config.toml
arch = "unet"
model = "spectrogram enhancement model"
dataset = "drum patterns on synthesised drum kits"
train_examples = 26041
gain_aug_db = 6
noise_aug = 0.002
n_mels = 64
hop_length = 160
input = "log_mel"
win_length = 400
task = "enhancement"
loss = "l1"
norm = "batchnorm"
hidden_act = "gelu"
pixel_unshuffle = 2
widths = [64, 128, 128, 128]
blocks_per_level = 1
block = "basic"
attention = false
upsampling = "transposed_conv"
init = "kaiming_normal"
residual_init = "scaled_by_depth"
optimizer = "adamw"
learning_rate = 0.0032
beta1 = 0.9
beta2 = 0.999
eps = 1e-08
max_steps = 20300
batch_size = 192
epochs = 149.7
lr_schedule = "cosine"
final_lr_fraction = 0.05
warmup_steps = 1010
weight_decay = 0.03
Rows from block 4 of a small spectrogram enhancement model, named by matrix and row number. Rows with one number belong to one channel. Each number is 128 + 24 x the weight over its row's rms, rounded and kept within 0 to 255. All counts start at 0. Numbers have three digits each.
After each channel's rows are labels from the 100 clips, of 14976, where the channel reaches its highest value: "top examples" is what is common among them. Only what is clearly more common there than usual is listed. The data: drum patterns on synthesised drum kits. In brackets: how many of the 100.
# convs0: first 3x3 conv (model.mid.1.convs.0.weight, 128x128x3x3, each kernel summed), inputs 0-63
# convs1: second 3x3 conv (model.mid.1.convs.1.weight, 128x128x3x3, transposed, each kernel summed), outputs 0-63

convs0.65:136146175108113115118129115168095124099122137150105145147150119109132125114147095123090149176099116145105097112111212125104120123105114098111108137113131135079127121125122091128091139060108126
convs1.65:122157105160106159123151097126151140142116165112112133152110109117146149149149145157133099101162109117163154176105150162152088140157117100116166107150100139149115118156159162153104148114161097
top examples: white noise (83)

convs0.6:085095146110144134166114142091107120139135140115127109139127106196130108107114130153141094164102152143110129140167072139137125090131112167155084140123112148170152156151101135113201100173153160
convs1.6:120144106141133145133159124118156183165116142097116106151117117108144172162088122151121078123127131107158156151095142141151094124139105107088159116131116094152110116155149142154106158132163096
top examples: thin (high-pass) (75); pink noise (39); white noise (27)

convs0.48:177120099137150149128125101127109111118123157177121127100165154164084146121188121148178126077134159111148146129127124129143108181128115109142152101123153132133150159103146136131115143117140119
convs1.48:101131118155109126111119119140141074133105127118093107148109102119151135115154134152148137104133113104126156079116098055150162165133125128131083106104169090106104123149119140134099115112165128
top examples: reverberation (88); text has "room" (88); text has "reverberant" (88); muffled (low-pass) (30)

convs0.49:107076153100167126158130125049106105149106157121149141132143090156127118103120112133136085162110105136141135144165086126154111117112119102139080125104120127147161149133121106134115124194151099
convs1.49:120146103133131140115163116125149187164115146094114107150112118115149165162098106153110075113129134116157148147095153172151098111137091110085158117132108106152099113152149146153105130128150101
top examples: muffled (low-pass) (76); pink noise (35); white noise (29)

convs0.108:130104125121113161106127112114152141114131122115142182146119132165123117141152092133109142092107131124151074147084102116114115133120160081135158118149083118141099119147160128117075177091115112
convs1.108:128111145109114112128115118142122063114133096142127140107138120139122101093142152116110197156113117117087105101155118068112182113136114138127110133107148124112148112118117098130140167125113172
top examples: clipping (35); text has "clipped" (35); thin (high-pass) (34); one drop (26)

convs0.31:132134104080157154137149151121113164097115101142117128128127121143124155135117151126128148126121152136131162179128108129111186169175124106086145089139165173113150086126100127098160124129142107
convs1.31:144112135122107134119161123112122097112134109136141144129129118176135121129150097141131175144134141141124135141124131184124169109153101115094119122129104130118127127119118151134121227129126133
top examples: rumble (72); muffled (low-pass) (36); clipping (28); text has "clipped" (28)

convs0.92:151144121107100100150146147143135119126136078170141110146152104105144120090130079126125137119082133130087057113159155090144171150125103159129139146098152131107105145111127093142142062159101135
convs1.92:130146124140104159132143112121151166146117151105123121150118122114138159154105112152116064120155111135172161172099158150146070124163133104128143128150108128153103117151158121155097111124161080
top examples: pink noise (46); thin (high-pass) (42); white noise (29)

convs0.64:100140137149114150126134109130153170152123106089167172146096111098153101123097100148130121126136125111124099144098118141112118150126159101126125149147127157139078118170150108120094140127138094
convs1.64:143100142100129106132100123123111105102142098154127140098145133156115095082120137097134175158103132128071093119147102084109149112118135157139120148113130146123154136103107115116148096139099160
top examples: clipping (36); text has "clipped" (36); one drop (30)

convs0.41:105160121092125098131139103133099133116131131124086105098081109109095135076123102104159111155105126123077109109127153133091155112092124152093126121098129137135115109094127106136123126156113156
convs1.41:104141119125092155089154121152145158151102142097080089163096107103156145140133109168076113121115114098140130091102157149169139094128105118120071120094101097140107103159135108158103107114137114
top examples: text has "noise" (37)

convs0.30:083087143106133129170119135088101124143137122120121112129133092187117113100107128140137085164088159139094105135155072142132120080130104177153097141116099136158146153152094136125195104178148156
convs1.30:117149103140127147128161124123156182166114146098110106152115117102144171164088124151115074116136130105160154149097149139155093122141103107098161117129112097155111115156155138156106140131161098
top examples: thin (high-pass) (94); pink noise (46); white noise (40)

convs0.3:144147109111120122128113134115121167130119137105140110157099118117154143114161100130143138131152142116167084115106127150102129110154127113126119115184134093129118100179144090144082193095135179
convs1.3:150093145092160095170108140108110099133148102156164160091159155134101107109084133081129139179116140134111107140168107080086116127124138132103140140146164139120145143089110119124145128167099134
top examples: thin (high-pass) (65); clipping (27); text has "clipped" (27)

convs0.12:119112115116118103127118127107104134129150106142092094038099121122051150113151148100163116134118120144090117118118117110104117114108147141121111113122110132136126133072113120140127160133122130
convs1.12:096137138123087140082134132166133120131096126109080094157098101105158130127150149156082151127103107100118113074114143109157169096121129134146072123087119089122130096152122089147117121098132143
top examples: reverberation (95); text has "room" (95); text has "reverberant" (95); bossa nova (40)

convs0.122:094164114108104101130150145159093115116124115065112142150090141118151078107119106112065133116098124125115084107138167119113148053107119110097151155086119127087131113098136096117142096149105115
convs1.122:146137098142139150145138116089143169154148158117139142129131146137118143142097105137110076107150133132161152193116145165134058128145117114101202132160108157163108122137147171144115119152140104
top examples: pink noise (66)

convs0.120:156130112126128099149123109140116148119140125162104078065121136131079152087141138131193134117136122134099142112124156116118152178119153141105101128113164128150147140085112127140103122113110107
convs1.120:094142135144087140086137116163136078133095137115083106157098096100162132129173164161109151117127098099133129065114140103156173122137131121139063108091130093120123098154132109152106147092140131
top examples: reverberation (95); text has "room" (95); text has "reverberant" (95); clipping (35)

convs0.86:128134146116118067136122131145104111095119063125112119109113136087102172114127111112160144160074133139057115106115153074110169155054147147119160137098138133103101121090113128120154088132096124
convs1.86:104156130153080162090143111151145146126089149103107088163092101102156147148141131166097105118121100125162153113092162125151117119146146105124087108132127109143108093162140078162092128106141103
top examples: reverberation (72); text has "reverberant" (72); text has "room" (72); pink noise (56)

convs0.10:134134115115131135148128126120139152115095148109148139157086135109145142137129114111156138132131136117178080132103131147099142121158134120129120122202136098147141104185133108143078190102118169
convs1.10:144096146095155092166107150113110089128141093158161156094156152121103109115088141086137145169114142135114115128163107064089134142118140134115136136142182129115147141093108113118144137157098140
top examples: thin (high-pass) (77); clipping (34); text has "clipped" (34); one drop (29)

convs0.52:100158135097134109132158104133097113118127134102100120125105106106120118075111092109141112161084124102089073113141151115118163111092097125098143125082133137124107121110145099134136084164108147
convs1.52:115142112119103156104162119136148184158107141092097092160106115101147158152108080162093088127116120107151144115101165168163118098133099110100096120114103110151101105157137120161098107131145103
top examples: pink noise (63); one drop (27)

convs0.125:100112127101128126094105112125129125118083133125103087169091085172176100131105120131134131128135118135154133188142107147153133126133142148149108120107117117115145095149117111133152131134134131
convs1.125:162099134123190101171117130088111121125170130153171157088168157174095104114117090099157132143146149148122135168170100154103112150128124135111152145155146173122127155092119167107138122167124112
top examples: muffled (low-pass) (46)

convs0.23:134144139127095083156141152141122123131136061147118108121122130089127126108117130119140130135066130112090047103146154074113172152099114186092146136110152127117117138112114138142168065150093149
convs1.23:111149114145092162120150123134156141152097148104112108157104114080152162157121129160120078106153105118169173134094152119154096123155137101136125119137125102157101109159152092160086140114153099
top examples: thin (high-pass) (81); white noise (56); pink noise (35)

convs0.63:117089162110167115164144122035116109137103155119152150125152093134131117092113114113145096166136100139148146128174095119148133147107128106138123129103135125145156154131130112135128126193140129
convs1.63:117148101132127138116169116132151174165114148092115109148111119115149164160103098154111076110133135114159146140097157165152106107142086108083143120132113106162090113153148143156101131127147100
top examples: muffled (low-pass) (69); pink noise (39); white noise (33)

convs0.9:111105136112157146126104149078076118131102158118106103161122132168111107157155158149109074152101148151134183137118110165114116094091139130124057122132109149128168110130111136105167172111141102
convs1.9:123116092117163131135139158092141202162137104102131094138122126119134145130062106127117094125086128104126146139105113138132107134119095131058147124136134096150114115137095156141120161162140125
top examples: rumble (96); muffled (low-pass) (32)

convs0.74:146091127125145111199109118093118139132112087190135125102163086151099108093130121117150128150101136157101101131138091145117111150075138129144096129124125127151131149114104119124173101149141144
convs1.74:109159096154114144116158114129156157145107151097116112149103117104152165157114109152110072097138117113163160139093150129146094124143118101109134111140119107162089106154148115152089118133146098
top examples: rumble (86); muffled (low-pass) (32); clipping (27); text has "clipped" (27)

convs0.73:155154119128099105119125130188095143112109123148125130134141144097121137120175101116104159078130148127109118117110206140101127127139139112130117155122138107088108127105135102125103133130104114
convs1.73:112161114162100158111153088141153109150112169113103146154107110118151144146162155160112106101175107123162150161104154149153091144161130096138147106142098135146114119156168143158101152102153097
top examples: white noise (83)

convs0.20:110132126141108156120135128131162153150117083113145160180110096151170121153126114135159126118136127110151102158100115131130116127134158095129145130141104139133071128162150118128099148120128100
convs1.20:138092143093141096134106145123108097094140088151128133099146135152108096083127131102135177152099134119073103114154098080113163121109119164131117145109147135114144139102098113108148124140103171
top examples: clipping (29); text has "clipped" (29)

convs0.46:090144146146122148121122117125165167143127105100145153146093103088156088133086106166129120118146111112117084123085109152112117128115124122126126126115134178125078113161110117094103108136150079
convs1.46:155109146105146109142107129122104125105157111157142148097148143168110085095132120092131172153122142142083082140155109139101137110119137153150129161128115165117160151096111114107157099141089153
top examples: muffled (low-pass) (38)

convs0.102:116128145130119156116123143123156150160115100111130142157094100176151164187146130127148123117133127130162153163093106151127108113139173106143143124125105122122113142148129121135132164162131106
convs1.102:144101138110149084143109145108103089100146091151151140091148145151103084090121135095137169148110122132088101119162099087102159129119127157111118141133171146120143132104101123120145138155087167
top examples: muffled (low-pass) (69)

convs0.55:114128119113094187128119153127140141140133084114126138149113097149132127118167078164121161074135163118123140145130100130167081143136164089162120148116092138107140137119115152115133174139173079
convs1.55:137097138099140101128096157123104104100145092147119128114143139155112100085137131107126179144093145124070106106156085096119165136098130172144127143103146119095151151109094138101155112144121172
top examples: muffled (low-pass) (98); rumble (43)

convs0.17:142153129114108092103135118148094124115102055169105141119136148082117150103153102106138160131091138127094117093137159107095154151103140087121135141108154122055127132095126083139109097123107092
convs1.17:107166114156091157115154101142151121133102160107111120159104111091149151153141155160113087105163100116172156141102162130150098127159128094119134105146115114150118108162164114158099146110156098
top examples: white noise (58); pink noise (34); clipping (32)

convs0.76:088144107109109123114140148160108114125130111076117141161097129124151078105132127126064104087127120120125136119141169141119150054115119127105130143098101125095150111106149094116158088147110131
convs1.76:145129099140152140146135117084141174157150150115146141125134149145119142141087095129114074116144131136155155187121140167126057126146121119091189132162112154165101121130138176140113118163136104
top examples: rumble (53); pink noise (40)

convs0.44:134145099073090151073115138164122121104101116137121125157136124125159099118137139131098112125123140153112135147116157154106122118105115154130120164124134129115151118132121102114186091123118170
convs1.44:150122122132141138143147116098131140133155136133156138121140139160126117128131081130149134141143140144132151179131127201124109103141102111091153135148094163146127135126128177129119192148139112
top examples: pink noise (36); thin (high-pass) (31); white noise (28)

convs0.7:128138106101142134115151138128089166111133104156119101133104113132122142132166118136111128133109157116134133141131131139147145124157119118087079097141108138135137046124035135070127123116118134
convs1.7:139140107142140142127111116116128120123145153125122169135140149156112133129128127128098092097156147127138135156140125094125108202136132144166176112147150137108110167130151176130139047148150128
top examples: text has "noise" (43); muffled (low-pass) (40); thin (high-pass) (30)

convs0.82:114131105117102168133115147115135133138135090110116133139113096166134123115157108156121159074139148133104149148116109139157075115124147090152131155098098136111094135126129119116107177136190068
convs1.82:139094144098139105125095152129104118100147092147119127113141138162113095086136128106120183147100143129064100115154090113118161125104132172152123147103128129094156146106098127100160113135116170
top examples: muffled (low-pass) (92); rumble (53)

convs0.117:150146094133132080104127158128121126099134100158128115131157133105114141120134131132133128083102146132097133112099156106119184144103119161141169129107147108107112126093126143114183114070076168
convs1.117:115151123156109159131140108127152120146108164116124144147117127118138155155136146149134092105166109135168175179105148121142065140165159096152171112151119120154111124148163125151098145112161092
top examples: thin (high-pass) (87); white noise (68)

convs0.93:141118101101106156125138130137142099103054084172095090162154091152140163175155112132164124105103119112148157155130119117140143153123124098104141079139112117144152125136109124115119121111134145
convs1.93:132109128148172120141096126122137107125139157140119136117141155174128125110145083128147105109167145129129175147146101101135102179148140141161131143132150145116091141121127181119113051156183088
top examples: tempo: 70 to 80 bpm (28)

convs0.70:114123139142121069147112167141089129115122098142123117114115137082089136125110125120130132112077151144092125099112158074105173117078145171111169121105139101098133137093126152130179133097087156
convs1.70:111148110148107169118139112118151156163101154100108119156102110101145166149112130153098085110132099124160161144095146125146073127150150104124142108135113105164107107153142101157086139123151101
top examples: thin (high-pass) (57); rumble (46); white noise (27)